Weights of a small image captioner.
Model: 64-pixel images, encoder arch vit, encoder norm layernorm_no_bias, encoder moe top_k, encoder num experts 64, encoder patch size [8, 8], encoder width 192.
Training: muon at rate 0.0024, 5600 steps, batches of 64.
Rows from block 5 of the image encoder of a small image captioner, named by matrix and row number. Rows with one number within an expert belong to one neuron, the router's apart. Each number is 128 + 24 x the weight over its row's rms, rounded and kept within 0 to 255. All counts start at 0. Numbers have three digits each.
After each expert's rows are labels from the 100 images, of 14976, where the router gives the expert most weight on average: "lies over" is the class under the peak. Only what is clearly more common there than usual is listed. The data: rendered roads seen from a driver's seat, with toy cars, trees and houses.
# router: router (encoder.blocks.5.mlp.router.weight, 64x192, trained with AdamW), inputs 0-191
# up: expert up (encoder.blocks.5.mlp.up, 64x96x192), inputs 0-191
# down: expert down (encoder.blocks.5.mlp.down, 64x192x96, transposed), outputs 0-191

# expert 29
router.29:141060166153136104129123110116110124164114097143138129120167133126110133116170100119112188107117122117095158095139158122125117135138144148138133139127136114147116157143117158118111155108134099094139126167161157097122125082105117150124128137165154150099143097134138153084155151162118173108097124119124120098138109121131102145116167145164189155137119123124131100147097145083132127126132123121127100137104106104177145173116142142112142132128133142131178145145205137106106108133118139105138122146173122154131162131106094104153107144166098103168164129145140113146108118047102136130
up.0:138160138102159141134133151156113169129150129121113144148154195136167117155139127097137155113068143129133069154129140151134171136110116127140118117125086128124135149118106109141128099153140157131119161158102113135125115114055165120128095145121111140152119132112085124107130169102108146142135066126156104144068135150123128146130132111123114117145091154129083103149124124090148133082093106080152082096153108171117106129098099165157142095129135126149091137149139181113128109177124137122128122096130143126154120151121141164152084132107143126092105118135125110136159155109139133104
down.0:104151196121120105126133147133174126104148138156148146126123097158143113115104146137099104143163124157083121124124120142129142129093149116168160064143132091106175138090110142106152100119147141140118154095146139108101152103141151109122155124159102120135123142085111135132117144134116073125145136077152091107123159112081124117097115099158135072124107157114127114090088119171134177136169182153102131145149150119127143123129097124159136106116141150150114110147158109165129138099103097096148148158108134148119098114123147139122155079131135099107100128100141097143132171149113096138
up.1:111112137103181163127136124122100187149112120144157132104113142135171115093122122135139080160127173129107100100169082139111127124161095094151143164134133131140113164132155105115099111148134103114102115090112158118122093144172101142097152119128127115132152167117166094157131152118125136134072117148131114103126125111079125150113157112136140133143110147105167103110128155110143182085084098103130101162126122150186104147171085129111152077118153099138117110124097133133110124143139153152151126144164126113110118151169156116133135118095102164139114138105127105132114121113127136188
down.1:124126140119129130143144136163136119088164142134138117159089114120115182176098114125107106122161120108113107142081132085137127127109123100121115106134098110124124146162140175126148099092089114119138145126107130125124146146146124148131142126119178127104087097147118156130134133139135131178124169109148104092132138099100152111125134147125091113145100136154121120154116079132112117106108145128145138135111161119084144085113176178104151122124124111110164070158130167140144186132164136081111147135106134127150173154115087153142148116150113125135067135054109139153142115141129179124
up.2:122104161114118115122137146162141108114147120111148168132124125177110136168110110114157104134135123123147134116086126154134131083120101133122126100102113161176133126134098177149145086115104167091110124141150135139104112152104142123143107128135116156074090166126118120134156112137119112126092170137130127118145121178108111126141143158144150125154083119149092103126111166177095121140134139118140099128154110188159138147094123153132151111192109114152108124158137130112141121065119148119145142082111103105111166144127131083125071117079121152096142130142154141110070113150113093115
down.2:136103137135157107162154139159140097111121138149120114125072114123134125124104145118121136151149143128151138165096120119139119111125114114153123121112138130164094151125144134131149114171144159147130146120131137101148120092076128134137089110163089115100168117116101094112075087099157109135141142173120075100126161098154132133140152161156151138078115127100092078118126105140134157156191116121130146113089126111100141110142129133094112148120113110138154132108109174186130121139129116124140148171109106108085110135128136070172111123068124154130098172164122107129133178137125147154
lies over: sky

# expert 47
router.47:106157115109115135152138170172162137088157161159105106157146120072132103120115130152159132130151108120134105180115135143118164115111143138147084072099153123161161124127149136122174090094133155104137133077118149147112164132149102086153133080097159132173125124099136143169101101130099135121161149136159103114142113133106148114087096086117109110127123161093071090095127180156111133117139137102125112088128119118128143121124134118129102101133106134161142161144110091153127100155153120078113118121144128134139175159140131101136122098133122150136119118146107161132159134116149130153
up.0:156094124146096145134136100150158154087120144151081139127124131072125159158128095096130141106132156129115172101151146111090140148131113156126104078143108137106118086142111125137151150129183141120088081125137117095139134147148150136105124153149183127129139130104137135098124152106124135110126099130105127131131165133158121112105115154125150111095112121167094123129123127128131119133165176118154158103103127174134144124109113129110062151088139181128097149144099177130103181148082106119139120100071138163169104113139083138139111115089149123105142148115137126143120162107119111144
down.0:123121133141146117135115156130144164136159158140166176069112093125116121102110144108103126165092123115129148162114110127157133128152164108154180168122088114123134104124134064122123168166101082112148152126163131096131141112115092121162114166143122147131139127139108129088121121151118088127130149138126085152097150123109105086087127141112110164102135143127167174122071158136133145134092113120108085121109155153088117116132160179174116128117117123107170109140197121170138113115133141121112138157148108145145135098138099136152112136130132115103147125112086101091143111116138119136
up.1:132110109137153133103123114123157157090134154132148128112156114131094192159141177153158134132149142111128116175114129147131118115112154140119135116103115123085153195152145084129144145099125131111128140067150153165109135122105150159136125107138117115092147115126043078126122092106126081147112106170127110122103138139166114102154100139122117162149143119127104105143124163132093084135142079113150123148090133133136150158130094143144137138113152111111110154153128128117142090155113102175163146119114129143141113118096114152114123096130106142181131087138128179147142167104145135132
down.1:109107086140145164198146144144092147141150144118147113165097153120135120131121124134124140094113143170119120144129069122135145118114143098107151120163117098116141116088138124136133089134129119137162138145142090163135117105172092127118119179146155129124080132100161116138156120127134096142125176124139127177167115139096170161120149169132156129110121152141147137102107094120121179122162116139110119149090111181083120175121122128143104121157115112103123151110105158090169147142141145134140123111132145153160127117137103092109141143086083130089166140104109102094134124121092113083
up.2:107099100096121129117103118117157154112160162081136130137194132173134125134189091113129131164129109102142124134128117107084112123130079138150079100103126167123148124121137157093140114137102147155115159130134105123068158168156145108134140085086125160134083146101173148158127104126130128125124120128164119101114109113121159095141122124130101148143117159127106114133156120135101102169144104175140092129124115115162115111119138131112115119142134127137121144088138073157134122137149161139142159179124195160168143162130106104120101120153134100119112116132156102142131142078108140121
down.2:097102101199113116130139137129093112147162143153135176108064107135113119086104162131112130156126129078112147129088121130087104128098110110114110115158156137092098150118105155180140137083102143126087121120127144121123143103120144126106111113133113120095161166104130136116128130112156095160121140120086114162137116123126156122112137165180149119112135124141173128101143098110099178147148103139122128103144082122124145128127120154119140123118112132126122118146124115128141151087156136127135095149108173153116110118113172160160169141092101115149166194104182131149140121124167150138
lies over: truck

# expert 14
router.14:110101112116135159134140139147129119133131154108129131165122087150145099109137153123125158154116135124132149126145144149143111119141130127104154142151065091125148145146117101155110106100122111060161101203167155107183147109129144130136129138110122134134108130140107116173172130142143165096140089149118127158131126136113136098110144124126120113113133074164160140114114088170125110089113120099132116079117087118142133136109136106066134138132175138114142153129110168099107152133119144140148104128157122131137179137170086094121122189106137094129172170150158170108121148134130132139
up.0:115122156125143156112101095142110144118101125176147150121156094160117118143151145101127098151150084114145151127162120131096083135136098135128163081114124149141139103134113161133110120134156140118157137081143159172195173165114116152137161147162156189116125106137111163125118099121104089143107126110103119115137123147118106122130169101106119149121096089159084095131144137193099153105121124095118143125072140108098165100133118132152133103135146174102129114111118124134106138122134100138091095144080143129111152154126134088116117098118133125138149134119067153106145112140148147123
down.0:116144082117144163139069134153119124109157165162096112159111108111112152172138102107109147125115150127163148149076140150132092130090120122114093169132089137139118121110143166126121157110141138126171115128173114111082125116103115132189097109073109096071122147122143099118104158137139172107139110132147108123153130110173128128139116126186155125148110135114145140098139127093133149123115104156137125152093119129150135122099105085098125115132162165134171111118159162164115144142168130090142132138148151117157134106140099099153119114131110120171090125115113139118175148156122146155
up.1:130137143122100098142112111109158131158153100178149118141133116126114106117142108132101136105121082108094144127133120117128146165167102165146137085127125183168109108119160139157130089138163134123076122079153108150123125162117126163131118094144167157152146090139127148159120126138112097204110147133118092139111122107163102160129134187122144135174132110104106134116132098100132141097097150137108071093122183115110092144170110137143132120112177139122127131149140113145146116135127139119105103138124084108109143086174094133176111134099158148138141152132153116113139140119112123101
down.1:101126124129103127125156123116069133097128110140118114149058120111139119140153100161115136103092149104113117171118133127092125090118145124132103088116126162155110161081138145169119125125119109163133118138097161174094119155139133153147180117194096142141137117117119098112144075121112138120152118162134136114129136133177131129115127127090110155119093126118113125118148116143159097131137143132129111145115130145109129141116098117151136150119076170173159136137122116104147126134128147147120141124129162119090121134130175110156162114109178154156081128070099084120165172133180138156
up.2:111144153106090149070138119096082109169142119075156139114115136119159099149131164137107158152127114150168109120138156131097151114141146105102131124111139120154100133135133129163123116112111176151118090139130126148116118129110163114151076144137170163133096100110067141115174150103136122176108130076089117140160132141151175130118151147119070141136102162112153144129122170105116106145160124124126107140129109092134129137125126139124150134178109103130173110124144146112099125119121100154165097121173144171106091111128127129143101124107150126124098120088090124100099090124139112155
down.2:177160104116125129111150138060143157168134155126141145132126147093115129124183120117125138117115108135141102159137085114093102108123182148147141144158134129103141167077130101199128168155150130155107130145152172161113141144142159097106173155118122117114124150113172113123098129161099102103125121130117132145108086129130168156081136091114121171113156155098081128113128119176139143140073122117118098141100145119096118136113125140081117153113113156137117120143171117100125129116124148150132135088130155124126093134082131099128129122130142147135107136162096103166135139107115103139
lies over: verge; truck

# expert 36
router.36:126134187121158112135126131076088138119099143154120121083140139132163094125170133085118162099152134106106114112130139132126097081103112152154095145120091143144134160126121145085116150106139113118144151153158135088123113141128180143126096122179144115113143146136149155116124133185099126137085117119115092163155126127080140141167159095114148108128106121132096136130130132109139173164167144144125141144141139116163113171138144131109125095119117139123160138156192143105146123119086132119135116111154125154102180099150142094151092163130117125150079090161139136179112128117118130151
up.0:092117129116165146121141122110134088092147098131115146153156125095148093118094166098127150165164108140164124091176087114154102103128132133123112106108139136121130167147150141110069176127139122133131140117099139137178148151167172108169128155146113117120126108089162146112093134102131114092140068126172113124133090169106120134150113090137145159156128130134133101090082154099123128121161164102111123156060087143144117141137126120120156133121096093122154156129156138129161154133128122081110115143126131151101119098121126113110085117099133147117128136152107132128157121089165131130
down.0:103120161138128080171144118119104130121109109110139124103142110112116127089120147077131103166115154118129169119097153142142166119134135113131133181158111124115167135122127107136124145115204157124130154126143095172119088128088173184127124139122122118105146169156115111106100137110169146152108149134113136117113138109139092166118127112162143168108152107083090097107128153091127164158130143119136136083156132129125146152147116122128140128089133075167118118126108150160108110157111109132107119135115176144136104063125115132179153103123108117131130141142163110102081108129144092121
up.1:145128151140114123129151127143115090129149127140106109125095164131119137128109119096155174153096138164127113187141113119076124165155133109170114147148102069140130111127131107102155118133175158144130114137177133152149168143132114091127100117121120137126131083129065117153126140147098067123125112128115098092148122107168156116130098116115145115137075115127124162116117098138138168131133161156124119141160141145118121103143131153112163080103138142116180142121090163146142154121091129098165106154132107158130127117158129079156123118150136130119121077143153123076165122146138160091
down.1:129131099114115088120115138131148124135179153131148141140131140152127086165101146121150133112098176092143119143102098118094099159128108112142117090114099106140138133111145128097119127119169173139108112129134144093143140139164106130099108170112167113151114096165191117153139166126112099126140144116108131126181126102127119102117142158154102155134112155151122117111115155108088081074151092126124089139110153162141124123126158134127159135156117113131140135177114140155135181143136108078110158094147119137164114100142115086129215106102122151144122139112158137083140129122115114108
up.2:076084101097116124162101132116115124105144114093161143090161169154137119117140145138156134087145135112149132115166111175139098083120073136123129195164099127139145102102150102136181104137101177134113087114183096125128142135108137119162151120126137106143108144139116130108139127110093106104098124121108111123107132141070140130141138109106128133106130117147110114104137157117139100109116167107117099166130160133123123128146169130110081150160104166131134169166054122125136129135142131148148114154116060140146135156158116143141139140140126163126123151152119120138128104100130132161
down.2:108140109145096131077103109125155105096140130109106120116116150080177136120145129091160154086112139169136118124097110119102123121124098124117125133117124112128137071058130167119129174162147179169151111151128135096075122110115138122132139121159127146121144128147111121125132130171147154128104070119123110115146163162202168127163112132093129094126126110127099133138150125131156118127144119148138065126098089099134093080138147138146158139138115112142114137115138135130108106121167117118126138109142136075176112136148173153147132107131143122135089148106101140169119151128126142095
lies over: road

# expert 49
router.49:132084140129119096144129113118139148084120160093151133154116125090107162147099108167127117120136150191126125120113170112098110088155107111151114173088140112077107166144142094071117136118121159120133125147121139136149122160141150122132059138101134111094125126136110112103174140114111170101112118122135139158060114136109122108128132127119151118126097172127128060148149109157126109106117139134143124154131171151117132103153108166135080148133157142138151118097163112184089098097131118154101164174098118124108157106106130108115124129142105158126123111123144135138136139137122151110
up.0:106119172149174083128174132148143132154118150129124134083138145118119169131085124146116102146125113174145068141112148140128131141125141168144165117110123159122161131135109090100133098123111146084137145136098166147113097137151174115072171084131134128167128078119073147160132160099145110099126137101090156124144112143111110110145113142131143112112156092114162134127133131101171123130100141131130095078115168131124069094161136168111141145170090105145128088093134129135134148115118134146140124147126118114123103126125160145101127084079121140107140128118125107130102157145120150132
down.0:067142073128118147107101131123116131121110134129135122124166121098157091137128145106179076154118135123137152170137138143162120112153105140100120136146128149145155119165100126118134124127124135105124107114090162088161168124118136137149150152126135164151122146162064154181153113155100075166110168094117144129073104102125144096133097145152113151106141108136134149144130115145129085135113154115141156104159154143110097124121095125126156124129161097082124169180094115099167123127134116133127127136099119107111109143136123134151094121143106132140134121152115136138088088113057105142
up.1:136113134141084135145120085117152099146142146163144130111088152140140145151126131141136155104145128134122125138099152121069129108107125154122160151138150096136163139174139108143197128141134103129119142144138087112098117142128117146133119085097144154063133165117101145183097110109166125118124149116133145130147144137143107116128100128142150170139153117135109153110168108157109076139049125147109173089140131135095138162136125121129135070127127100091142126096107119157125120120101124100103114157101223145140118131097110101127130126132130135119161118125141140118135101107167134108
down.1:120153178144148125155098145046160097139045094133126143117151125175124151102117162116125106120107157096102117106151155122106137103131154126110143153164120122107080159146099111152116164137109134114092160130136167108134099137094139127105149139138122184112139138153141161125130115172099137144093136136107110129131125129124185188151122140139154082160125094079141151121107154129149119120131107116122144110085129145129110112127126118150139123137140087130162137112156149143118157146116147104124113150079099135120119127139206092123125139117110112120143146109140155132126145099104115141
up.2:157161099138137135106142083111154112128113140066106113140120117129120124152095119173148134137162097110064115128118144099078090108119142100139131079117136134136166084161131087168145112116120136105092132137122134132133090161126123052144137117075129070104113124105141138129153126163130118086105157137098160151137093139135178087101130112100147132149105142128119098162140113134121102159130099162139131136152172135142175117127129170146096181135140108147131110110152126121116158121177134152134133133136107169126126177117120167141144109105121115125126123098116125149121147125149124141
down.2:131086183143128134124134088121139113125153142101109102142188115127149118113131120134110094141153118118092096134125142108112099149127090154143131111118130151147131133162100124146144116117135124182120082114141103125146111127161079096102106148104139113139096134152055116096140147116133096147120171112147141123113150132127123145139152137104125156163148161117118136115090097135114148138109184177087144092088120149097134141136124106101144156193115129129124147140153119088111168125160126139094085125114092160155135141169114111098138158140165168121109169128154110144068127111137116147
lies over: sky

# expert 26
router.26:110114154126129153169150086118128127128095149138154162066180135129118132145132108082124098107114123124109141115121138107139126124126129205148113114085144151123142138124115160096114180140169105132150140114124124106110123088112163157093148169158113128136150111136127169090149136207111157171128131114090108145159130127155117132114157138112116203137085095121078126123117137105142135172118115121122153115093139089170140151126111129117168110134086132153129119152128138150135130148179120089136116108159130121149140107148105151147106119142114152132120135139136147139096114151118109172
up.0:104116149161160150193146111150117135093121141094161108146100127137118139154070144113062155115137122147158132138111151116154169131116124132155103108152145137154085139129123154113140149126103156159096124110178131154185156074157126099120116082116133145139125129115136151150097127138081123100125096100120149125139080146092128123113129109123125122111141127136083109111132157075133127144088086094144098119142135116153145082159145134169157163133120123151150116106094137125114158144095148129127125186171118138152124124106121119135105139164160127123147130137148151118157127113117085086
down.0:161142118131131122124114142088120114159109119192110128107156090118178161110104105135109111136135086127120084132118126105162164165111147147100193148082157113151125135136093170139124138128121128128162081144147101117082117117113178098101159096145115103096095120137147115131135114108146173091093142138087119139129168145138144115150112117099142101183142144121117119173082151173109128102162154127106137150147119157132113099111153155071149141103145112136102169117169146160118128140141140129114142116115107125112122078115167093129135138100145138139103109123138136108120149122133152129
up.1:110107140162127097157114144132139150121148167103127087159098140101088129161150117133127122140175121148114157125068145128129148123149155160120134138139119149127134117099119140147134045129133172127181139115119117098137095136132096122092114154127134122127155112167177094105107141145111137126142153149102160102121101093081096133123142139178153107109136073101147135113153102140141111137136137153106136129103165123116097152186165106123110140092141109146103102111128118105138116132132124125121142142101135150160145159152145157187124085100119142184177141114135127143102097124089102134
down.1:124145080111111129123176121099121100099081122106148145170158115123167103059102107141137157128099113149117139092143127106142138121140112069095128135114140117162130162175142132093150142131087128102125112142131124140148157087132134126117149132146136151132167156175136098177137109154144090144120130148136109092084127145106138097089151136101126177117124137164131113136104159120156073118141106131162154121114130152127133119098121155083103135136086105147119105145102117128137109111104109092146156138150172144119058125108129163126140098108112148096155164126112133155141143133162114145
up.2:153130152071158129122088082160106141107146093099123139129125097179108119145177118100145136123056108135105101147123111118127138115117123116119173134138129133124166171130120177099133122137103109145110155096164068122100135103142133107133142117147107130125117131121137149120148154123138103113142169138132144126090123124121110160144155116102123120155108091140113102145124113137092161130095133156141101153117162137141118190113130183138106148131138133138101082147096144134178135098152107153113070135121101113120093135144149163120137122165134136148103105134147089185132149078122125163
down.2:128114090121152103137079165085128181141123135165094128122113111146163093134180142131139123136109097155156146135093086128143130150132165134132130109117114118119099142147141108167146139142148151169094164122098148146132132138089136138110169168126125143141148113126065129132127085120143063145076148128098105139140120151121136120117145111152071158140145130150103128122103123118147157146129151114163133139136139086143131141117107153087157110114084133103094153150102119157130070134091128144173141141157174102127144125099127130129121081133135129113134163118167153149116086111129171113
lies over: road

# expert 2
router.2:107112163115166123167135102121082135148114105151148133130124170141164122155126114105081167109105182112119113126107140125116122074121133156128079134109097168129128180152118161096116147119147116119158145139148188145116129124117163109105180149156140118130153111155149152107146164191110149154119149116097132112171118139115105119132139101128176145124139161145113134150154142122156105130153123121134133132106077108184144170122088135109084102105111108141124152121152136129116123116124151124100096146161131098131162102120136076115109108154112121166129143149130151147111101103167128166
up.0:144130114147154102117102157126146125139151143076105164152104149159121134100159154157139147092113127130152165122105113068117132108145174163110098143111135132142145114137137100099166138075098117172116166129124096203097111133109108117132135131131090111119122148143117167108120198136103103158163159113127102123082109187136126111084107165089087113132099132128157112110110098126146138151130165124136127122121144136116107148112110123125116115146093145148121144126143098130173135149092120103113097167131110088129089098113151142127152144124144118085132150155163108152145145134147110131
down.0:115115115171131142119098138121117131130118113179141098097133115170148089130114097154148112120166144079102095160170116147085105160125096109103122157141129164139115110126153149121127112086089119154145127108124141116119118179108121132114094087120136149113127122169163138143180101138131109118141153160129124119076144121135123099145107113159177138119100140128100204114145124142148098118140080149160138165128068138138088138128107150094179121149125118115127146173135094107114115151154159107125132136117114135138147150120133117122132145111118128118119135054141109072115106137094128120
up.1:126122127144126106128157119117160086135089141120115175122102141155138118145103148142079134139125109180124181120107101114116126120141182116147139152114169151118094191129165180116130138134145123159098095106122146144137162124131141134122120093138165136140121129146092162159106122131121139109159089159142091085164090156149123132139112133162088116110129111111122159135133155104126191097126105119157103120149070169157151125128145106117112085155110129120132139128158126104123125105089139146083138163105092131110112140166101096139139101150128128119137102145127127057133137099099112133
down.1:114140090112159091149161137143144166160153073128099105148106105141076163148146143163126146115155128110166135144145158131091150139112089133136138162116112112160100166137105164100155122164124141137090148134152079150128162107179104103144126125111099148091113113165180162128149149146141137126149165130122123121080147142140144134094101117100067111174100159109135094140097155133139115134117101118150127119099174144120110143146147086129149094132127120125153128166120133127117132090139100158109129124131140138141115168132096133164131150120109093129106101178116087132137116139105131093
up.2:165103104175118145137146126138125071161159123131144135098118118189132093108158136146132147133105151106119112196136081103144129104117145140145119151121146148118103158124110132112113096154124096140128154104159127155126116126094123119100153121146132112156110122129103115161105154132139117103139140071138103134116145130097121174156099099090142147150132172126093159106086133114127118174129143112105144134155157128163144175152093119152121108127107122134123171099106142088159160072167170125122073077137144144114126139130135099142106108152112150087128147150138113168109134111115103159
down.2:160099138141136119153159139126137070128146127156139095153152118093081128116167088129128120119165124129149110113143115115111117101150140153124116114126121124169148090126132196123127151154128096173108078151136084149132150096101138136136126176118167141116121129125177117130126149151122108111142180131083115116106181148089107086154141126143131109159136147115124114121142120113104144118078114121099151124137101183089120141108194114115108156165169141107162123132131109112119098123134155165128120086153139157136135115146096086137150114135129135098131083113127138106166155090107121144
lies over: road

# expert 48
router.48:141122106147113114142161064120110141113126122116161140114128114148109096126170134135131123168106129134180146159166109094114100122145084130091149106142158165113119157117135097112154103152144147156086122080157086115164133156149098152106123124112131139139148130117071111123122101122128076173106160150152151129150166108113152126134120140149098108140111131162119177146117140138104137157117154132130115156143177137122102128111140095135147105158130099175168112166139107112145122063156127141132136126099101136116078131143115108131086137181119145100104100149173153091126126123148135114
up.0:138096093144123141128091122122111163131106144131154140157145157103108135145030141154104119138128143098075141123157109130118108133124090085134196135126148133122102151124145121128108132100135104088146144130147162117098119117163125156128087149126128098123141136137112131131121159142173141108105149163125130138151113132120122177146147117162162136124112135127127141123149163130107130088130143144130148150107130129078126093114122118143101119123158178106129162141091146089125136116144094157142138157088067111184116138135130142146142118152128123081120102130149117163084143140116167053
down.0:125101120120175104099144154123144135162125139130152126080128112121159129140112113167141125152087138125140087150099141096144167124086136120087136126088129129133158167103167135122142129161126148161141130124125105160168159163134131124157124138142113192152154078111132131114147086131161125117100112143106111075091125162126117105072123128059135106132166145130149102104100172125178115118146177138126112071127129134116135090131112084098127128143115101158176145117154120174100134152162110106129142109135130131129138112123126137120149129087132110137143145161094099117141096104117138144
up.1:137114154123097126122121135135101118130134132134157089145170108108101171100146138136134098169129144119142115148155151136158112146162155166156135102142118087139123191132168153148132123100144135113145133130187126144139091143122136056113136149119122088114183137154124093155155151129131106152116095140082145072082090125101112161142154145102136134131107132119119153115159104122121110136146143136141070127127079119124118126102095154121129151122149076131136068149113122128173080096156153109122069119150098098133151108123148109116129109138145122159141141158133132162132124122151123112
down.1:145145151152152145109113138171155168099099112106111091181085140159144107172145127152135175099111106191146078160141100094155154119132133111137132171106125164102127081127103098114118123150147137117128105123125115105178163115137137176128113153085140122125141102093127163141132147115139118118102134129105100148134115112126159156112140126098130098140127139131128090069133128164077085140095102139092127142147155178128130163158120132150144158137146132133120144109089140139142128105098121156118125136125110121107123128113147137102140168129165130069144143141160092131097103140139169134
up.2:130137125126135145095112140121163133147116151076118110176140140108128111141119154145131126127123140132142125115146186142121133122147140134146145079140113086111152094127157128094118137106125150106170116123091157134073101153108139125129121159149131101138196133140101151089146161104139112123154152175120107122067088088133130133150163133147107128095093090146116093146105114102122080117151159138140125106130107127129125132140143108125146123143095167097109038144132132144117107162116126137121143085067162111098177127142126124168167126098122165121122135147163139125112153145144128141
down.2:038128151070122118094131125126152133102137142123109137149113101120117124143121171096131110102144117141091114089147175113128109110103087120116123127095126163152162154134107131107117098131155129104106154131037163146142155082148109119125089124138149167139114159114133134127146133129133159133158166102138068139139149165148155116140115100101148124088138155142110120150167124153106128169130119110133140108116163165094137146130084133183115119155109105142127127119119148122139128139141108119092125155139118127106113089131100152137118110132142120099156115093167117129109105106108184111
lies over: car; truck